{
  "horizontal_flip": true,
  "norm": "rmsnorm",
  "mlp_ratio": 2,
  "moe_every": 2,
  "experts_per_token": 1,
  "conv_stem": false,
  "residual_init": "none",
  "beta2": 0.999,
  "epochs": 9.0,
  "final_lr_fraction": 0,
  "warmup_steps": 180
}
Rows from block 11 of a small segmentation model, named by matrix and row number. Rows with one number within an expert belong to one neuron, the router's apart. Each number is 500 + 40 x the weight over its row's rms, rounded and kept within 0 to 999. All counts start at 0. Numbers have three digits each. After the name is the row's rms in percent of the matrix's.
After each expert's rows are labels from the 100 images, of 14976, where the router gives the expert most weight on average: "strongest on" is what is common among them. Only what is clearly more common there than usual is listed. The data: pictures of board games with random positions, seen at a slant.
# router: router (model.blocks.11.mlp.router.weight, 32x160), inputs 0-159
# gate: expert gate (model.blocks.11.mlp.gate, 32x32x160), inputs 0-159
# up: expert up (model.blocks.11.mlp.up, 32x32x160), inputs 0-159
# down: expert down (model.blocks.11.mlp.down, 32x160x32, transposed), outputs 0-159

# expert 8
router.8 067:553523529535537541506465507581486493444598489511486453469520473452468566527485468521627560505516438546454502483500514448504520493519426452444541533521561536532570522475519503552506496472451477446522522539470584495529492502483432443553472526533567555512549503536477562558491556474463518526461532573549513542479536499480454464494529420535533516488462537495508407420495585499516497501483466475510500500516520542526523505499593540503533510514566431499440535453492529508532480476557473
gate.6 039:534485493527505528473548464463507464369520532493554559513458513437462504556429476546543511509546464508510546522517440519482469524531466413445493552481507477514511559598468554488565468534555509481570501467512466538499465500448465504538478414544439561518508473524420520480546494489519520490466487445520401469500454485559521414498437448516460502492466463437509544521515513554508431515509515544517469516512524497506522445557395520498491438470459535494489526484422504493491526565508543
up.6 043:472513436414541514565495466499505547439429532407476486494528480594487477549567460559446509493427523512433471490489448546547511485489460537458555508450527535461468467495556523516487515547522376502441489519450483566522430442487447533508480510519522454457508537494569464472500448540429490486512450459544452452586511495573501481531504534504514466512543489457461579535488445492538466508466576514494521518532496442454476527506463581537483468493504539501493474499485486475443444491529466
down.6 051:516495481510485559539482527461488501434498510489461511436532441437533525519545513473508521574497525451489441534446466487506513490480500554469517561487556533552551493444544495523508525450459517514502465458496603483521550579559483509501513547490539476525478495532461501566482557493440552506554587480518483480515482507459498456567533436551537531546478565483524454530529546507544597567402435471543506542480562523446450515517523550534532468504500470567500480488468526538572546538590573
strongest on: digit grid

# expert 7
router.7 060:533447474493490530514460484507501443437544444508455464489433492475439513506450479460502512572503495523496487466535494526461535538498467454481443513486632498483452440436581606557460494466435493496484552504448572532567535468588467482546493552510535538512508521489466560449498522401472530561464569539467467524464470413507453535485509498529503462493544555473489521474494524524469473492450511521525456447449497494562490531557490545414508502504464504517491535492487479509550497495596446
gate.6 186:524463506431490534515477482439559467525487516489538519580435394457480493522499497490504432509438512432453608579521447522521533494449453480498491490443497501488530458539531530491533470512507417538561435488492489464492465489517488494490497481580483530469525506541518511434517519520489530485521519470544471516435483531496508615442509553488515461540516541508501563489499577534578445555514501525424491534544592469462522544478523496487468434438513420509593504489500486512462463529496427
up.6 187:517428474546503531471546520498487496454539561516469502508526518566446553502486421542476501574438477535487523466550501538481550566616498458480478582524556510471536463467531565487475513518495500446449505567485582574428546485528410455537492524516528549486479522505483538498427508467511556472419544503433513463471522428475551446497447447498516480547534467485528451518514478546460531538429469531460533472477488528488448453560498461479549515494558493476453464519489436474539548460536491
down.6 176:551461507418482492480568414484568478457502523466511522485475542433504498501551441548538475442501495554428513583544472407496534533474438472522492479415533528570562494547505522529441469458463496498442519554448491553503433478468482426476455497413464571493519537513479510406462499504471475496527524502493435548449495505482532550553487506491588480493504505468528496543505464519455545523536543544462495512537584522510533518498503523515542487480489478609521433508431513518486519531467456
strongest on: digit grid

# expert 2
router.2 060:559500452503495530450436486504471506471480528502453443468489478452474537509502417538512490522485513529416525425531482461490526530476472421484446492460544535517551510428528546557482492487457485478490499577499545460515493509576512502480479580488518529524538505524475619489480517397444523500439586511474504510491607501472472553481513438522497492529484532493462454427507474574469492507427440532512515462473519483592503556482546511530533428542459505515467552488485490543524556516591454
gate.6 038:527550489541478532523452483519495504472529478512522449456451491517501488465540566526545524527477443480483522487506489456569468505519489473541494537559444495479552516551478541428595457531440479534454521451558544462561460426481497550539528475445504420537481519517461527477506523474531514483441505478528515503406408458544510507517527527531449482444374435489461499451548475591442581491536494503554452487486451458480525543520475439494508509497466520569534512442472475548490447427490549
up.6 034:488481482478542518462534555447444582474458482437459590508536491512564482524451437489505464547557597522554478501499530526414546521529551497497496411503518535539475449425464497495438496494570514520498456551437552543506555481490522457456497514554553549507542511505460485483486504469553421485492502478501475471574598523484423501523466523422494559524459492548453542546506559468478463525537472445467521520473430476485500533488540505475538480515504488413496442517497486465433569507523490
down.6 057:488527483485455449480559470474467431484452463506486525466524538545507549538455525505425534548420553489477530475481474567501519480499477463475464572415492527481470464460602499477461539538440486498494500572470486540480467456526542536512466533561483422519518527517459473462447431472499473445537403482504520500522520459545500511519409530403524445528516508503483534498519537498504542553480545481473561553489507523509455495515459515473449540522452472620476481504446598507513460512539588
strongest on: digit grid

# expert 21
router.21 198:413563490486539472520481531524459469496443474516505490564533562559509479491542606439458509508551566515515439472507487519475388430534537511515515499592458515535422538456512434507515524530521492513537475482559517451578537539511529528495533494516587405513471497502484474570521511490531525491499462517475553472530517458573485459516486444475461506520493429569517503538513506492556481485432477509573461498481428506481473517534478554446452500532524511501496488483505501435480498565424597
gate.0 113:453579476539512530522508502432501468496507511444501513494512506437506527423488471544493475495534439487490560520508436473468435463493534488473493545525510505457476530513512519435563538528464441500505482380507491446593494504427508530511515518481517507504471542539487497468498517449465497463571501489500531522413470524479522462503531492501486426580514457501537568560470515511439525456499444536427526585479559481529476510531420552473459400469532536627496445493453452547518520504518562
up.0 116:453528448518497530568477513490443469480510526480477488492546451518501528493453539561466466518468478530491522494488455466468489428514529486447477557517529539470430545508510501470582531506449468475524496418482554453583530512467461499567525528536606466492493486542477525547486532484506556489532514502477552503426557497453509431499505461525513477497528496416520528532486513566496516492461384542416543522474574513540478519539476557479476414483590518609484446488488453515472538552546556
down.0 118:521488460499509505537482489537537471489496558524463550454473483461440515506535459538496512484466471542461612540536449516435549500456437468466459439473505514502546504509527551581416472441405478499448559483541570500503482474505508489503534569421496499514493545478463560466431502446533493547517516479445484516466527568424574501514517525511542495570485518441465494459487448494489538559513484541511539458428578608560490452523490428496507510546507486520505449498445460523462564495533489
strongest on: nearly full; first side has more; discs in an upright rack

# expert 15
router.15 097:455479463453494495515503443457519501494460506519513502538504494472566477500493485517558456474587519501479509526436477475483485526496549524515450471513460496491475511556537432513548487477482491506511484478414508510482312508473480510525458516386538527526496471527494479522553488579488479516466443509513432501491554510508523480529506491516508593510472493399515532524501460550449483504494513519511479454599513502473606508525525494577483496458529478570516392564502522401462493546504476
gate.0 020:472500448527538475490539536480533514458561382492462502484479532453515499470425490448522451497459555492546528480467472463461474475528470516451601493483460487449474472473538481500563516578521505464473478541427543496537472488449441478568526550468521476505447485533511530470519425481514468486432418502427513481531453494441485491451494498513525485486474497526442445514530458550443480429563548553486493472465445510560477480522458514483534536510425511525468518557429471582551515535483383
up.0 019:526508554553465536468501570491508492534486491484462496465524492532489533481522487489467474481472439504499504536487420481496535533542482565518398548537543500496481533520494487521517515485464488525563504431534522453441506524486485543532510531484500524471569524562548498477528516438463464552495490465507525545518552537420517443378517525587497493469526538515505546409541448548482554453502436440404552481517524497519454541509487481590419440541523513507482402576542498506459535416505475
down.0 041:534520472476540493511533545532506604537525413422496483538485482366473420460473523412548425530470475498449471533502561547516508552486515532449490537446555494493500435505525519513519518505505471516565555568511501584535495509499536526438407515524559565479556493490406558546466594485526490482528467536554542483502529550488470504499545537497482528474445532433534514473418488475480475503447486567470448494502476498482467558532474504444475509531509456488516501467507476472497519492506451
strongest on: first side has more; nearly full; stones on a line grid

# expert 12
router.12 076:525525457553551512420504592475533477501526467541452456506460487415478525490493561432520475513492540502517487455533507485451439507541509497512513481549604524512526538417548566559437499478451436454517552513522488436549563491580519453485511541487535446496512545534460548503468507469455519535458532524535552479506518427466506497526508461538517522523468526488472442434501594478591462503470527528563476507441487505533463531533508580469534571494466501512441541457464509529546503486571565
gate.0 082:501527555428560447500463400562467498518546505514543542503467461530486504516435456496547462490514435540564554534482518509501509508428459507532430482486451531469502467479514480565440472454500520479506508546521538533496427446585561482480526465426485505530497483486482518492461489531401501505471464475396493529420520519495470532533489456528493524465518467511497505429444508469452584512539491478506526383538448532485551485466561486531493597497485451496537497593517520543484525532457534
up.0 064:461574571456575496530453465587428473533568537476499496485456512530482498481423498500566516515525427548569569505529549511482528507447456494482431485524537549496494502448496454586460541447508468452546493557522520483517470454562558470521507479486488522522500517548508535536465496488419509469516419483479529481404505515471472521502497491549496522526531468541458468481433539424498587496547521442538521427479424554527542486495523552474488582560502449496478509562532491532520509501530552
down.0 068:518555533510486445558614461522429546527519535521497488494507459464451470428499498413505492519574477528449506534487484546518532432505463473414507490469460484430529546494507519477521508463504423521516530529521571552541485520510538441473514486394516496493497480518527464520517493504514551522542489483432491512500498529498534473484482549589509533493457540472502485504461521522502524518598519517414602458497453570531578475429528492422487487435545494584533519512524547453487481570529458
strongest on: nearly empty; noughts and crosses; more pieces: equal

# expert 9
router.9 068:526485491501510543459463513492515462436551460547446494461455463417488522522396417480518502478453491512461483476539465507463518554454470440530463495526576521518544434408565516537446450494459460461471517519427520481545481476543505482520484533515488562523550537529448576491477534445417541509429541545446501477558528429503483541544545449544513500497476504478555442481490563580450492500496469547543443467479503518542494537552498493486523542554451474523473516476450466562545522467571454
gate.0 038:495497400487531454506520472540493543490440486476550515512475498493517459464470443532428467510462493487549531456541497542499523542490456499431449473437539529467491443530576509478447538492495580565505511508515438558454411393467494494493462525456447518515496503521428492505445493427465426529484484507464409560518449499491495486521491591527530505499478516437458489561496484546482522521560473511521517456533473515465514457445467453492540535534441528605545496468425464545471514465424482
up.0 034:497528516470524533454497527499518500484475465528507484540558490492523479518517537421437538544536522475481452515441515475521461471481539513539536496568452413475443489413466495568488517560544450502473474508496527491545578600572491511513500467516574457474487471460573471484510442510550542488506519525538585485493527446547500542476519424496475520550541505567520510499496493451480410504393569505461494533509526493477499456520469587480433494527527449462528515551529571434520492507595561
down.0 053:468555528484543452436536498512513467526450504480485513490485494489483477404516559423479468493428544495490441566487542526502506539469507468543492492491462492451503505537508496451543584553573471438544508499516462494487467480537551535500498481500493549485451484498465487456489407495498428479481473511446541431434412491525467495482446560455434508540491506521512457476456564497527482454535520498484423547534441516563474480518475570547404567473494512559490528448526571477600503523405509
strongest on: first side has more; digit grid

# expert 29
router.29 064:496439467581500500446446532583449466454575480537456488446490452451476544513449496463527522525444540520520457422529480452462489483526525455487435492459575477515505511450515523564510491490455463473490550513464547470472431513519457479537506502484496536498539485511479581549483532493510520540485533524531525510549480471436517447452465459536525585516449534425415485464487553616454468543441521516514488445498487504517405479518557526505493459540538483525457416528430477485512495488572447
gate.6 041:533586513474476534439518467516548448496522551446493479510514558431459553467526477450513442534524504497509488537578443506433389549456495548578529398479525508461467550521455518538498536486573505492476504446522453454500478479445582503503543424480472495511512496515535475503540435406516527504506496530508521532508423467470478517448497505467501434475512444498505487442528562464482516510532562515491502540440509587550524564494471575513490497522491458468500560505471475498390553529510511
up.6 047:455512565498495485573486569491488482519423460495511491527525491570546434535500542509510499473454504440522509524434538471520536504481530527495526496522446592478524469475514525488477451537433479568577459571443508495511557548538457503458473551517535453448443512410509481473508562560505490535445450459504474486455594474476491509592523468556506513431458532505494503536515393450587469410497432542526508528540493496508482502483521465479517516493493559540536489467486522520588490573501493
down.6 066:548448542499463514525454432499444483522509553547566508470463478464449460583532483502556448459474510473520526585504440512503508529495451497493460487517509482453530487482457532525484493459515498516477461543472501548522537525510479439511467511417501505519565437487573486477461477514437555416433458465484421545494552474500388529487537467539542507447510536510572498484484437475512567499579506469484553476514558534459502485508558520535554442483577506463514551501525525483399501520573420
strongest on: first side has more; digit grid

# expert 18
router.18 161:558530508467502501554528428464468491501456537507517497586485482459511473539535478476518434452546510488437525602574518511498527436483476528512462527485414495485483500529515557517528497485515460506401468526571526473571381528484514506445552483438532562490518488500505490474525454462482465525507457526446427484476566593463511501523530463503505501531499485503569503490501501486495468540501502504446474473574574500510548512449548466563557429482528477584502440506538543392463516553498506
gate.0 021:478547540547457549559588469458529500425506470440570449443521544490450535477494452560538562455542459528458519509560465439465473531457486491500505468485577516513543572517444404499484515505449477484453476460441453457469429516392509525579525482505498601443525510505483524470496502486549514517465479493529472517468450497480537433472451524502532507505483469556505485542458479489473477374532484473562507534517543476479433524534474522487456471479483434567506498508529498533507557477529532
up.0 028:541461452421503497555533427508540534542488564521474496476542506435475455526506450478489452391517476525471492528488415474545512523445505479581506467436527482543545474551518517517512516520496548524473476467497443492486470471428494440508478462471499551528474528492504497440515477530458459403593473489502520506488511529566400499526434505538538494535439547572484548517503477472384543522539482517490547512526547465559552488449501481525474458496470489538516514554401487494458507536551430
down.0 032:502490511485548489407446508568513567551538446580482508481492499473529478522451497518522517480469496509509566490487473498531532504571468559474464494431442479474534476505567497524520542541469548552556491480537467554476450489542546399468500537478493514540459508453513539494452547489471535539463409512516480433466556544417519487508527541513584516441419525474494504454545482490560449524542556497533507591562504511521543470466486467528492459432539499553446436527467510463465508534602474
strongest on: nearly empty; stones on a line grid

# expert 27
router.27 096:545541525499503469483517465548511492469587463522507497468478561524519495491486426510553438450484481509542496451523486493500494559503492534592514522563594511553510494528507490530482448444459502473527475492412474433540511477527572461463479515469546514532511521491469499538482484455451509478485535524466536498504661526570474470562514489499603508518456560507558470513460574431512518493477398524568482428507470471499571511520519504462540494550535485526495499524451514579486554480554551
gate.0 030:504481473478569456547549534497491528469549486465543570523404524430551489503514504442534472559537539438513515492536483534490459389529465524563483501417451509444399518564444511494488517572492486577468496551484494570464452533452505455455461433498540419420452496451502456506503462488568461484495551506475489435528462451534555446497485499462526506513441509418450529503457525489539478512451479470527501522513507471520452491498527524461496606529541479470515506545517486505457458478520508
up.0 038:490495549577488483556522418568510451506554556498524581511505463467485517485477422574510463549436438505509535528492400532524545543479467511507480490440418520532514501511505505428516460519537453530565458464476406457564490460448516607489536463499442513484518557459527492459502487487496428492481512447540527511425454557510534540443487521465514470480462460515521506460505449509517563485529486470553496540530565526487492479481460445538469532475521563517561537456423449540463475524470471
down.0 043:468499503538488502482507560471464483523475501461461448498590554641490530452505622489467525506534513486521488511521520506492554499542505527475516514499536528478473520516512455536388540457436448515457560519441519436488572511504481531520549513489506444554500486496436528583485565530425582431456549559554525488455506506534507503443531482532474535518523541500511478495502540510490498475419491467515502574450503493486461507511483528407484491478633506462489516484472464485532474493464560
strongest on: second side has more; discs in an upright rack

# expert 19
router.19 065:523422485602495521479411540510503482473486487476467475440483447391475545478409446452499487548456490499590509462522474506462505519493437470515395501482634517522565446425538479510448528481444541459543521550482575513534493471535512505522506546489529546571525552553453546506500532511492484527488521518495548454500459454437492523542516469533524493497456525497523470440502532556478465525498524488514445453459475526555444535522538517505498487524481479457463515448487505519538562552549436
gate.0 034:479427553485490491565553539501471458496487464456542509559529562468535477465466576509526441452457535535502512503395524495488436488459514518618583539484457528519487445555466487528528513474511491431499537494492478498503478503525509500415544430501502579465401486461523438483499528509516484482492403480505562513481457522499494533475486528472468468444510522588477486515516508492484440488543595424491459528482512491544520485495532439482453570475467513506485557451595548487470486511454444
up.0 037:475550506441520487495611546500525522477532390476552497493459523498503462521529517476553466525544558467489438476486604563577475497491521484507537502437474507461530535465551449490526544486530495490541511470505395495503449494435477502505465490501517408499501468512508472517557436482456459457514431513568504436603450518547514464455465513512469470533426479441434492537453518510464454469499551531530530497538471469494542493499484528477528518545510471454551573489398565468513473542473467
down.0 050:512530515436513499506559535500531533460381487489542496540565510447506480555553533563467515498560516489510397454550484535525488512458408484526509527494499499560502472501523505525536488477436489554427542583475473505445458471514446412464570473552454429521507532518466500493525449502477514478501565517503441523545474436501508474531579521510507518507554536477462475477516475540476539498443586475582497514511400463465494497547480506434525501564497427531528457485499450506548507564453474
strongest on: digit grid

# expert 28
router.28 071:524456474524557563479475517560426489463534471513476436491504470404465497565446493523507474561520513536539467468475480459501486465501465426481396418514552530512527503444544515558533457472452573478528565501397577511493493530454531479565506560497513518527547516551434555540415535556488501472503507563547538502489498463454413550530501464487530473482474530555452488465491447536518499495480475478538490443445446528519487502537566520510522432503500477527460549480492489485537510567575498
gate.0 047:578527490550507527440500540486396496568529542552518498533460519592467526518528580447551519546475489491507491410525567476501513502534533544576525594533556448518480496523481572514518520481463475408498466524540472470516480482571467467463510436515534475458505582479450477529497554433551409489460496493459513442539478487505511515483502512517472508549488507476483489408494522447496515497414454478519509489501437440467457536458524514555528530493477518421522492532530548514553442450528535
up.0 057:445513506440465524602504456516518504423474431455475474517492475358517499522477460480469473512490456511482515586495451504543502505488490440449494427498470548489524563447585470516456530545533593577479511498468555516552497551429486495537502543505492530487514477476524531483470486555443560510482444491483456546482562461544527492553523472464492500488497475474480508549486480544518525545541572537444434445508514571555509529484469515497538479505484469560506515520453390466497555582517493
down.0 077:479520466470523481581497503536479484474523549459459491536567538450454529513575528443464510501547545549478507515516511529431511432515500465524495518493473560430520596481514546552503524443500542535457530499512380502580468577420543451450522456526492461523517515513501517517496494469561542516494498519477501494493540558484540548435563475548512452496554489489543525499518454456542474506446486568446546452485523560517478498496504575428511510546612505478473548485499448457460567549475569
strongest on: noughts and crosses; second side has more; nearly full

# expert 31
router.31 077:525540491519464502492461519501476457474571469530473455462502501476497519586492485527540536459426480496490493513484483407487537535537466441444583461476511515506525475440533532564493470502440414450425496557523470463572457516504492476468511578512511559498536521542498511539474520525423483541534487536502502434489549498452486552552530439504552518530471599429546479412524565473469478499474500474482470510540517475510570525520532518554579516487453468599459488516506611497545480498553503
gate.0 214:459483484497498483534473472482517482534504534481488532469489443474487503474472450479543547505522476652465573518418492518392517530386498532534425431477504428494502476522492433480481475495485473520437520485482589523411503443527503513526507499489520506536535545514491495477505524533505439485448507445490511459497516522477510495535463429438521527499501505459504544462433480571441531452489464472443512450577576547622457471502534454551483466478492433510492437510510539533486495479520488
up.0 221:484489510517472511515466446487483467508534501480470517462472429465509535494440424478501553471505443596444599530448437478432541560485485481521491511435468457512527447521526461521474468488448406494427534543505529538443459459532516518493524535516504566515568543559490539483464529532480484543441483511491515456446533551497499525560437458471548535524467543449524520454470517560493455457502463508402441463564592496591489503508536453548519490450478446580482457498516531534539509485517470
down.0 201:523518487568535525504490482545430476527537499518510442487486414497488508450484426485492457583487466492506528532517545510481567486514502475431420548527492495513512515464512519476530485466476532502518527515517531473513578543647514562526525473521533526579483478483499419524439549493508540560483482520473566523385542543454470513539527434551548484492502537531537463507444506518502499563491414502491518479473521548465484552531557541523512352495532485462492535468520497458536547520544464
strongest on: digit grid

# expert 11
router.11 083:514498492508557473469446506565371488461494462504472514505513520516457498565512470479597496477476538537432469470515479424481482474511498466473481423542568527482552466520520473567536504461465504464581538523394525482508494473475469464550470546503502471513542545537453553581477568553447496489473553556530509481518506475488487530502474514534550538505463560530485469550495498528642509490461497500546482455497469534513600495520591525505475467570563515481470518484468501499533494542552439
gate.0 052:512503443496521497480544485476498472458550581503469476556471554470456550461482469436485485473533478536480503446576451541410496527468493456545516481603538482433530554504536558450523642545480545502454482500570507471540464476471527503516531455509470491496447540539448525524522584432490528472508503468485472490473439532458512533446530525508474469554545491550542490540444536502470503511461532513535525536400467497495435514530400542517489492461440574502503515485462449522511530438543476
up.0 049:499522612468491447560525469524541518530490435471498535434487491533596456513444504566533501476517522461530529538502514489561497520511492570486498513374434495501486476557480424524438442474485499514523518483466453522452472526523500511459469521448524526498494468451583480436482456505521438505487477465511517434570532470517485472554478522495494519473442481485449511474545465494482500451549459494490479510587492471483581485467608456530514523467535427525487457549522604510519444562446534
down.0 058:485470549478421541516525491553470561540539479527479509493563488484514468527483548453535509350465440483506500502470566523529485485519543501501501563485551528492487485518476433528626479506537472499526452460490553448522518550506431485514507456519562473500527494483548547590544484580453492538571576468459556466418576514503470502491524495503490553480464526518514525510507494519483543523449481418493528520558517534452563460449511476541550448507540509442495436549522488475508510409498512
strongest on: noughts and crosses; nearly full

# expert 20
router.20 132:479501503487476494575522473475407507533514497487516509510503510456573439470487482483431438496497521505490510551450451478484500417516541529544478571530425521539424535545497445506526412451526469496487481490458506465480507538516551508501536524460556488526512506483520485495490515573501559512476510526541546479420633557476495538508488485492499563486501516588546488463575493552554513500507429457517507504543534387450507507480563475482510460452585504482508489481587524394490469553478486
gate.0 028:514531527558451454508468465509462536547503503414535498433471566432551428461542519444511532563428529484521472501461518476514534481499552518573489482467553450515512454476432455462538477489483515471547494472541526498500461474454535493514493449481535478499491560480538443529485554541477455446484554414575569470489435480509470561534465504502389503529500541543498536491601521503453568511466468447545594530489526470514476513450538533497505497422529514470546476577463542495483462480540539
up.0 028:465476406450548509521540489472519476474474514551485528489475449516496527520481472547494422491547439510588510502502428507469462558479477445494479497524465535504537517600547507545493491488528522507474533521378498552425505463550428515559488552482453487493508480510438562419458481493536502533497463533494423486452538557510557454542495513512560511465456440459490514551437437571505410521517509508521478483538476486452566521485466424570510511557484499496465469523535563505502556499431460
down.0 038:571537544521512434586517495475514518511447508476477545532462382460442516501499459524459591519539545503464462550515490516443492512442455515540441513443475540574553455533512510423456464491447419423523456542525514511462442514526577453436541491522449560475515556541481472534477511471482510494483466490485462505460449466564497462511472493496503502458446538510474397480436504534521472490544496515568478456502529491562503542458500500520497495465487505475547556424479463577532479558478447
strongest on: stones on a line grid

# expert 30
router.30 065:523474454484487486460483536511559500469546513500484474454479461364427523484478436489509528566479508484479513511555475496464505510463432456465513528471575555534566445451514581535487429515453452459461518513526494469550544493550484501495521537505506528504516510530480545462466519431525520524447584518470472499509503446475459486530524488481516490484521581430563464451470489569478479529427528496571460445408505527600495529527483489430536492510396494503496508486480510575518503488584438
gate.6 174:586520481547456561555545425394587503486471547546571517422464578531508494461525488506557491491536461461581487526527473495553519511470469481541513523478470534564563503556476550518481443500473568473543518531512421511514486513454483539491520500491428549502540446511478527399502466485515457520436521474515467520550473513502516493439464555467528507473523488488493492460595512463477533496589551562473473471541550470491515456495481425525506500489435468495579538469485475547520521491462443
up.6 184:544596475560477500485536482481529502473491544569515468487486521482489523439466449427537484500606480516527517535524514543503493502486448458402477496479456533536534491482525538528499467492502464513537524549534486522559480532489520527476538525489478542588470492544455563454482496464604409526461488504451513509519461570499474481434462541554463474401439480508465508444483534465509495544581525471484426530490531452503539509444470526423492516544396471547508527471508522539587535521464451
down.6 172:539477461470515456517531431404466561539447493425569553488462514512542433508479461534462430506488593507494498505475418504510527520504495510533514529412463463581514448517505469501491484523472436517453484517465440537438447464443475477425473477513472533478533468517507467427445495525573457438507509494499445506535482540550550500545465567444572501509520490416454493498559504494470504563495499500412492507557512438440507522549513478552499510511494501510506492531558555505460395503466471
strongest on: first side has more; digit grid